Weights of a small contrastive image-text model: trained on made-up ball-and-stick molecule models.
Rows from block 3 of the image encoder of a small contrastive image-text model, named by matrix and row number. Rows with one number belong to one channel. Each number is 128 + 32 x the weight over its row's rms, rounded and kept within 0 to 255. All counts start at 0. Numbers have three digits each.
After each channel's rows are labels from the 100 images, of 14848, where the channel reaches its highest value: "patch colour" is the nearest of a few named colours to the mean colour under the peak. Only what is clearly more common there than usual is listed. The data: made-up ball-and-stick molecule models.
# c3: 3x3 conv (encoder.blocks.3.c3.weight, 96x96x3x3, each kernel summed), inputs 0-95
# c1: pointwise conv (encoder.blocks.3.c1.weight, 96x96x1x1), inputs 0-95

c3.36:189160101136127131105062118088160103070113105150099163132085124066134135086137123145158072145105149197120145107112153151126140114123100082117117143103148121100087138128070118174103172160061177073121136111116176166108121116146075158126079135109185124154105110148105188175127045118103144119
c1.36:071137124126145142119106110083143109140091086159131157094136100118143111092198130110144089113098126159134132009108109133130086091117098198126132102100181091094092087135110110147087138104099170080103167125133145137173122070135097097119126146087123067136113112167128141112079041140157122165
patch colour: grey

c3.22:100106110133157134118114133128122138122082145118119079146145087065000155114074106134121124086100112156089164130123098126134130160059110150123132145168133114102102119129100122143133107119123120074146140106153144142127091105112205151069142105050151114107148126120131088143097092181117112110
c1.22:133155126159127112114173133143100115163140109175144100102121156128032089069185137150151109146159166152205096090163076119179141143090154085138142157142125117133126101110166156152104198119090114117141161111079135157154179159146109105133098154087182097111096077096156119084154175078146122160
patch colour: grey; brown

c3.51:087099127099037132134150133107080177141136093104128083103148088110109092104104136134156135117096077119101141129099053153112131137135116103166109087140133038108118091127166144089082126077140119165113105127080127125146081126081115163058154075163091127152108102162099081087140156131142071086
c1.51:139179155115149110162177144140140082174092124125132111113131188176197113168131089111106130104119156149142129038135163142172125124108177168108167142102133000114081133144119142159160105147167102094141118098103089130124132123159169134179157138118129117131132143115188140098127167154100156099
patch colour: grey; brown

c3.11:121106119138119102133198106107152008147117100041101113132113026053115137061123146093159130110116169138124136121140093118106119135160133068120105149189153118095155086130150144107152115148118126151137124108099154111152144142168106099104101128188080114149145098125144139130150113176117117075
c1.11:112123090145151153196069122139170033132101131159132106139089175118120145184131124137078101110121161139103161121130069136090101134080122120091158130098129158116137060099077119160162163139160160142137134067125146065112148099095129138174084098089133106150038119086112115174109132127141175129
patch colour: grey

c3.28:178112093174211185149206153047153153159124086132117122166155144151154112115121152146085165182159181128129189115055131122116133129124194148135136183111153131172140160120146124095112117209151152136146093168124136145148124165151144095176133085134126155124121131142179118152141114120119117083
c1.28:157113098153164119117111199060170156128180127157112167181173156177157134132059120125025144177141176172147175095070145135159127093129164182124141130128136164114152171117144131102157108163184131154117093110194147140127092149100133125129143089123093115102113121106180127135114085131099111116
patch colour: brown

c3.20:147111157093067088136069083089128118127063089126094116125080066115116159078112158146114087140079101120191148064118135123124106074169112138093112118159164134106132110138130161102080103090085091157086089100095119140081107138126099132075165183162162110095132061108122175119142165156100143127
c1.20:132157094078134114104083129074082107122095089141126131105107039145161157087155153115120108092106135182196122094139114128116121123053139095112105167112144130136070171189123163139179156099100157153080089152135101104110114195091092130144149171173180125128095108072164116103112119175126131138
patch colour: grey

c3.30:074151145122127061124177142116067155155112116179127152116151120130118151188097160124131130022182112084109119158136110134188151101204112112150132073140055142109126074156155149094186139083130152171158113129078159143153125122087127100145146112149151140176125144099148116121131178119082121144
c1.30:089105083146105142121128108113112120102152161075132133142147114121096068081139152167128127024080073122099117164109124149110137122206108159120158108088159100115098121112133098112079122121153099126100144143103117104084091090104058128092176119199046148098102129123118120141163189099143095094
patch colour: brown; grey

c3.10:155168119093094111106087131148061093139119106061096163121088128132120112138158074160106163095105050080096139115163129140136087102088104123125102119159117125156107108103088138126089115146073163145123079129118084135126137135094061112040136131105056128120042151112104110097124087125131102174
c1.10:125100138121092130125144124126000112090151150071163169074050083115127116118135108145161097079115088067126153121135081102126139124113123061156128117076132107108142126106147117138082158156125107132096078118090118130093128103078080138100131130129101104148104136128081089167110093147116126155
patch colour: brown

c3.65:137095131128135139169164138102124093166068123073172127146141119116152118141133106120104132072148135130148150050144092103124131128090114113144149155132106146141075171132092121118079136130105119148000167172158176095120096131156182160110095164118148119116147139111173144175146153168074156129
c1.65:099120166172116154143147141135081071138083156141134068200153145156121096139128097080127187146119114155113083102160096130148158131148146086149149120135151166129072122108146157181083106090131127164029161096141125095164115119111086119157108106106142116199142167129172146107142127194090173080
patch colour: brown; grey